A small image inpainting model, trained from scratch: batches of 48, 203450 training examples.
Rows from block 6, named by matrix and row number. Each number is 500 + 50 x the weight over its row's rms, rounded and kept within 0 to 999. All counts start at 0. Numbers have three digits each. After the name is the row's rms in percent of the matrix's.
# convs0: first 3x3 conv (model.decb.0.0.convs.0.weight, 192x384x3x3), inputs 275-285, a 3x3 kernel for each
convs0.34 145:490494391494531441500553511539521503536518457523473434495507532537511525501492530543539506497528526494529469471489516490507507527522513468471525412617618462618652390387504392534541495562519532427497472527569457645607454524520418501503502523508590562534542529491518487472503478512473480500498527522
convs0.35 097:558488444591539494589490518572493517482415460461487531493514532475504527506484503402461521459493526505520496469502509479539461507458412501586513461564488526560432479489482441479439489522435517596532467611519479635498558519508519484457567547514471540568441514505532508538578587589558516490532517523
convs0.36 126:541433510497406452538358508497524562504497509464469497617586601506420474622534554502500481526559515570536512528574544556532552476488388531564529543283570541500496468511475602517499485485347497528552498574439531557538545519520498489483473409522501582546434543493507522509543561562482510511506483523
convs0.37 099:533494396600534379585495321542535495529503463545504468527538508575579528548564535595584497557522476539536522432475495418443443289316304387487526459481451502461403512504556515407422589454444561437500601441480524404477340434519309442518235417543584519493543530517494500521366393386420443449424414452
convs0.38 139:568426487408492514404467471411530403490480455459531668477503553527596521567530466552597523507585545526526508517465508478488526520510559572515624619473550693560598571458555465618514493531446475471456503497543505512580478531534489487532478540524485468433478166481330520471564532455479482537498461541
convs0.39 081:442431408495480432534555506514557500541512470516511492523539576475510575469502522582465460568459458585546484415471372501542335494462296500490464505478448520528507455382413347265381365379463523576537460467460476453575350518635437533580444404479418449499430454481429470445422417406453433402605578452
convs0.40 032:515505506556553515482522490532539558485493488509547521540524523539516526558540543518554545497525523464477499449472538419447517471489559486456446560522482503543541530559497523568512559608566539515466514479480507500476527522522555548590527526561511545578559583589588599606547601577567582570536534516
convs0.41 079:520472480580595558545550547531507532527503501475461463588584538562516479517458417527526531600597539556570529542548540536552547543544556393432420446473462421413518384343344403387376467444466476486515485488534505501486470419397515419354519477391457496479481539539494510520665670653694701662647636558
convs0.42 040:520521508521529519527540546554563581538541546502483488521528520534525530535521532544558557531548542520547522447454464463477472453457500487476461494470476457497503574569563573608591575623606530559557492518557554562634483524534483495552491504571529553536573581583618620624495492483527487490495487479
convs0.43 152:482419440425472596514520455449467442555561470495535519399504501391489463512492433409404384521514423477477517518553553476495534480490501620521486364482720592357230517569556443538560509468408390451659457368582544381306541523474532513442481518501419455444489486469498492438396424422498484456522487498
convs0.44 054:478489595434427519510477489580587580499437440418378383495459470529476519517437487579546482546499501543494509476402532397373491531501514511530426489504431476546401526552513529530500493567551495467490526482579515556677504494432502481429427467436486532551579586509603554503502662648564609572416392417
convs0.45 142:502519503512521507454468447464479504494528556499522565519507489529522524509493477422292471502460411402442472501598546453603684382345495441422519408473477407405401526450466514446386506499469536578517496510509525474472542528516311378396344292498493451449505482490449471492520653653446578601481520461
convs0.46 093:584663660566677674617654657476523573458481541433480572469440603471501718481480645482465656477480612489504570479511537481523550613554535506509480517494453519484357361400484330388417438462503476437467438418498429361436509487550443482582482507584482550486509536481517519469561536479579548458529546515
convs0.47 033:524505509534508521546521534529513557513522533504481482541538521561556516553560513551551562535556556565579547496505567488529561572548637411459456434469460431492456511487514533534516562579581515509473506545479530588532589564491624558500626579528512536534566553558593588604645708729674718698565589605
convs0.48 033:437437483468487529460504533553521559577608575546582495556592560547567539545566548562518501502503490545527491456550615561603624616641717550573519529491538536509564558526552552592609596604624536528505513524526516516461607508451659555467609583593488480442509490497533562568685723662674655601568560578
convs0.49 110:527521458539515441470486497516502505525488514551511519582498538575507521626618616481521577456521570556520521528507488526499493457501507507430492497589573419546646496537608445529589405448502486440445533579552525639634512538505479490472524525515522466468557575571518497497493476494456449484404404404
convs0.50 042:412440484418435505483524565593604637573567596503434457558523528591530559642563572561558591485466468526468441445415384338438426368365427581551488575552494500498500524490518510462480507502566497526551486470563579509564337473557364411529354391482413426446507517556495543586431423439537501483464467487
convs0.51 030:391473554427460554496499577594566591543519531458457467498528564562562587620611606577541538522497522553508524482516599478514611596647680573638508569614545545622537529550527549561532563572559463463412455474425491463394578537496574547529586597577460442455505500497592584572612676681593627653504533608
convs0.52 039:512510552516511561502505545659663652571577582523513489560597550565587548568562541549521517513522500516543487538559615560595638596625684543491559536478559552519566593545601617560634609592647554456394575463403567451411526568539575587533574574572474493527545559588592605669559589646570603636552569601
convs0.53 039:453466475501507489528544527637589574560513529498501512567614605579599596580586584500508540490503543561561538534517600504532629597623656552516508553575543537547547617563554606567574610601616513513512553531553564554567567580562613608573633638568513537506610602526620579553680696709640667691511569633
convs0.54 039:432501564456532579512597629616624616629624557507476442564609609550586600518546563622528508586520506570551536494548574541565609599626685514498442541528482492570563521494515568598607581596596528584512472577500498548525510468433525504508510541600409399371475498484608631621576623596580605631521546567
convs0.55 117:563528438539504409483454396365329295492459437568532534475514530481548609424451496463494531462539528495545493497520497519541507523522491498470523521453441570484439400399538365386519409426503555494586497422551493411545432453478449480511453472493660561508523430347470351265514485447503471444512500484
convs0.56 129:474449463535596586505506473430479508435495486464530535534518552495513563382483532538561506574568557561526612497545510503502489523484466548676493463412612587618566548602582489381482505525525456560527573585374400554419538532465521540450492432441495500472515537468499443438497514453493444458508496441
convs0.57 131:483526531462459414458519461476546474494536516500520526544531523523526489547612555431465523397445382373519432533513490510528518527520532404482452434539502433427537460389405502592525504541466612427448507422390553649528485451501568530526616554488520553499453501494370412470479462558526509504502491486
convs0.58 071:458450439505472458532485429560569516619619561598565508489578554497549537476503488507545541479452482520445465453454437451463420447433381470562548508573592482509476395467538431483490433395406570554546506493521520469501387484596381474576312422517523458427466434476410446472385390353505478456558561520
convs0.59 138:487571544455589624465428493429521546515564595493410477505475490516473478449448485431487584515362557488427476488500530516484531545494472405537532495490588479336291467545481379472425495451462514542604574538567571542512472439503448395483503474464478494558482415598528366368454485484461527572511477523
convs0.60 056:378412487463457553566498528574621629423437474411407415511499444527550474531548511586499541439500494522460510470501593459451512566591560423489564463349411617501433434507589564386582573428519536502538532578508509538495455433474560523448517535513455411521483572593408523576582579574529513558554486517
convs0.61 039:506544521488525520543558544669635608605536515497454430568585608567589587586600599560519565570543533563604548574595573556565583567601637496515508419552607506555587545541529527513536493465470452520507500579518508599570577529535545541532628625605493492489559574549610623569636641663576579639534562594
convs0.62 136:504536529508473459465442455529528450560537437547524544538527542568549576617591581483503457486531524503518506518507508527501487491482503588545521549460452579512478462411489434509502482548540517467504511480529433475525440469458451494485406466490622574561564371373415186283442496504464490488508517510
convs0.63 135:452498465496474438511458485517511501480532491472514510525513551524454538541489518447488543537518586501542598500665537603477371571341342522595495532572522510548538511470533454538562499565509503498478543497498490549537563524472650592589473422536513548527501479464471441469552619521437560438448488424
convs0.64 043:496455469461404454490440488457431455612579600566539532537521497567557510611606551564534550546529494575585490514525493529527559503507579541582578493565590476535526585569586558579602554531492502581510541653524559621544584543530551493488605557511506464459509418408565467476597569575528544578528553600
convs0.65 071:590528483558483475511535558503495465577557521605598569539560522558570494560601579459520528546487461585546413532495477531457463585613647577513498504515425480418400505413419432429463472464566483427456530450372474345380590532457566536458609598528561538508458467476481467476554509522514481476501466424
convs0.66 043:510532550484513537491514554585562577596574579526517518536525552548552577576599606552520548512482510487492503580612691564592687637687774526486484501496530496505552585576585609611629617600643524497483518491472504465469598550507603557538632596564483499519507530544600620615702720697648688692620655682
convs0.67 115:596574497551516453496484450428441417490503481512537516494493508530524539462476473352408518448444498531488520570539593463438547521518571499495492477482459455463450458424448386395380469431467552472513459409437477434456664559389692585426712619503393426440433473474455471477614623634574587588572588575
convs0.68 064:456483591418454571432433474394479594444534627454505507473464495495442461511456511523507552432484496456466446466475615509511564500524576541471626507306562624537512597497482595522606604555570515418475536548488525559470539468434524461424514474574517520509514466441524433432615621551607525476506485498
convs0.69 039:484454430530502480491495535659572543643576538623565517571581565573596580588609571557489474537509467567592493509507504537545571568582621560547504537557569481490574588566581576579594591543596544551522553515547563507534586563528577592530546639567509490430567539507601585562599593595567566621485519621
convs0.70 063:522488466517502432422499532538477450554534470521488402476560576483551605463585622557510533473395481582500411591573418640602444483520528490553553569602590528614597542533463555599611600543549502556506506581537531582581580512415471577599482526638512502395516491406559498408590608539548486509513474446
convs0.71 034:436394490417411489470464527557556581568547540511459443587558510607553499634584549612564603554502495571552497509535601514551625555593679555613524522606555521541546524485437527441494532466526472468475495460512507483515516483409526463393579521454407411405464491464537531491612668676619654646576598608
convs0.72 072:481511516481512506546558514452448471469438484476460543481468464501486491508492492505454480436468476469411513494479523434456522504525536523561561448498487561525459488406441486385393529462420479500492474513429466597473477431437480486529506482504525453453482441421469421374487511510458491521360403492
convs0.73 139:482504477466478465474562544572549486557523409499499436489412470556486492519451497586646553513670549561590520599392513401499659453608527537561528564600537497563553529458522456538581528577512531484541500550561495581543351548579096360518378552598518566517578559372515405416210355533410368581464498645
convs0.74 143:514532523516481424511436282668572440592535440516489492521504498519500503515509513405536448457522509458493549515551415531542410574544419656411562639395393567587265496450466433431552339442530445539480437486473471461505414429505482463470582489412503437529557499447640503322531521495489523465503506448
convs0.75 138:640483467506455477525517449495280252593459413507578664572464493562520561496438485441459444414475495445391481483488486494495509527499510433361306395371334501458459478505553433348523547419456541499525519478514502483485486545549451493520503420474523521424587636456565706569509524535486517519480472461
convs0.76 087:490436425580550496522531508526504454461428378507454447536508506562539552578596647515568530426515483453403573366506579408358436283078147519516482500540542456495548473429515492475488489482501495507531555536527573553539409485608423425547334345486503476488527571587491553589360389444446425448448333299
convs0.77 128:502433446527478474539549580483452458515502509442492499369410543371446610410457593398617487413471621527550528487320474424523563492583593497530504507493533524491570483546554439527515492431426411484521398499496414458446581373364434511463350553586476487484486511481490534482561423373565486453514574518
convs0.78 142:415471501477540541521535423249318565237381555504480492434434528509494499499456446521503549557526522541434497487502539516502498517476460491480534547510596552559556474467490557550452582501442490482500526515530478498515523528553504557599441507547434438515403536615464685656501528522484492507447473469
convs0.79 089:507479566571512560652569551493538569497524528501503500530519550603609635563613664512550609514489545625551556474447524533468495566552522470560574427461526519525515429386438355268349520454462506500532489411438453407417460457434470499490401433463551509486528515521488502534502484508506472516525468487
convs0.80 109:598628499530524387463501407511531517545564570547568597507568550491551512463502434485524533506500526510477495537519490526500488514499505481487502520510492516500452459421385458479398385428371548563441399451328455496390472499535481497550460463512530531501482477495480483496466444421522517509534558557
convs0.81 086:528442388580499426565492441370379395464466510585586610556504475635600555644631615464478501550475471667543463531427421530465437555525476496511507415462441395409412532419429487457462527520522466436475464422444445381428561551494506543494454514487684626611498468457446391397485514510471493512474455482
convs0.82 126:490377542563424602570487636486559577433454434466454443527442532548498581534530671527557520474479551508453597488467537493443536540528559525500531454523534400479492494595403505648524500650522337565428447606454429576425520502434492494445475469474456443532472474555471500551537497555532461540521436489
convs0.83 043:468417481523460474581555531530518549482458469511488429539534500565580545598595555545532495488507503523554514541560641539556615579597654562499495627581511584606530690570579667562576597506586576534409587560497511426394474470433510513490529514499452438419514481452591541511628623666574580650569561612
convs0.84 107:507534542501571564510519523545436403609465408537448460513533449519540497405430453509488454395472424445509474511496560490478525446437535423528537451516554568498533401483520414429528506479540600544551575499505492442511518535501526536526516512519507448437503441406545478438488485492429464494451484497
convs0.85 128:521448378506542516494565546242407501391418477509481513399445455420481445268343331452450521457407482496419467566466330539451414605489423545527500507494543530464503550551497506479459573483489548455507581515544525484560489549608527571532558571517507484435454473471512545627514409323543478399456473472
convs0.86 103:511538423561575454502564470454430434495501492544551539461579542499642613437548510399412488445434496509426455501525524521514506511500501630537493576519531476510577643593637467422522483467527393410532428423564498492608471500476477512490477489482464482456481490485425419438522515512531534532545548540
convs0.87 097:548558462576543397490465356342326313431447417491519501500584482554631512522567495444506495514547487556587501497484469518514470499493467510498561547483454603439396489461533469395482631528580662445418630421382590365354496564547429526565387462516567515497483468414387359355489479478462481512485518559
convs0.88 120:515483402579563483484465401446502488472539542494536537492493462484495448435436428395448432435438436486475374502462428508499494497495489569478449492470439420505551527461451488493457512536551438492502435456447509529467529518497545541510553542510559562516483505460382404406474485483458464464471489500
convs0.89 110:551596600456505517377417460498579682449502609419435532466480487505518527480513485437471451454473464455451433556533524539496500523482482517533530541542524502501520494459418402455450317441490561494474528476473513467470480480495467491512461487490511472517584501487666559510492506517484502508467485484
convs0.90 135:514535556544541519575554453427401504455469523489494485448473555482490534461479486422448524492431557500462529502491523502472490512475511701518593613448420510570488530490455495439452491448475488416445470364369475346365537565534566564524595554551446517532450485509434434534465458403486481448481480430
convs0.91 039:463441436481451482497476485495453472528501517560551552566566550573533528575560538539497523500525500522538494519506553532547567547553557515542547531534546546524513554534487547540520560557487464506499479499498457489496647575504653603534664618567533527491528473441530457448608633618556584595514548594
convs0.92 056:487539533552549517483508502566548541510495523517481487566545468605578511616593499604540507511529474520469463569525313485408276358293327609606586663552576546550541493465478488466423524468464678542503620466494584435454334455603376466592318463595478508513510541554462497557382366346466446439479468520
convs0.93 062:517474477579529509652574528546581641519541559567589563574535583656667672659677701486561620543543579563565550459512486515554484560555519495540551515515506498485465522479515445334382536412459536540506523500449477482407452476484474496524479484505526506489564565558557584583534516574547513565555544533
convs0.94 128:517487351519467421542480472545501410566601481508585514496471487492478465484451426551646568468657597390575651476423502452433564429484622518587469473533452446440457466425544385341538465422513481459515457448512489478517445483506430500547471491515536626451545512361472406320399382470458440492568518524
convs0.95 108:532573502482516457474524475505525521519538551471473511476498553454463531446436432479471509508495475529475454564414149602494181577520297509477510501491494494473459478484496449470458410418444594559564495479521501469510417595699420617725331509626475449468462469484468469480444373181447366217517484419
convs0.96 147:553501494501434615379428526515503471497490508492474543530504480524529482534518484487513497504521452488506486527482478518501503467478463322592554477339641610407622523518554424466568550628563513478528531491581434496525419471459387499436518593515527491497530485471510466419427476548477497525529526508
convs0.97 050:528474480569513509517505541533565556504509506482493505521546546516535525525541548577615641578597640544551589591534540528507504497546555394418485480471441507517497497467525491456535477486546528548485512547533484534495523492395525535441576505438498488468553571536563541540595666737626652704686674618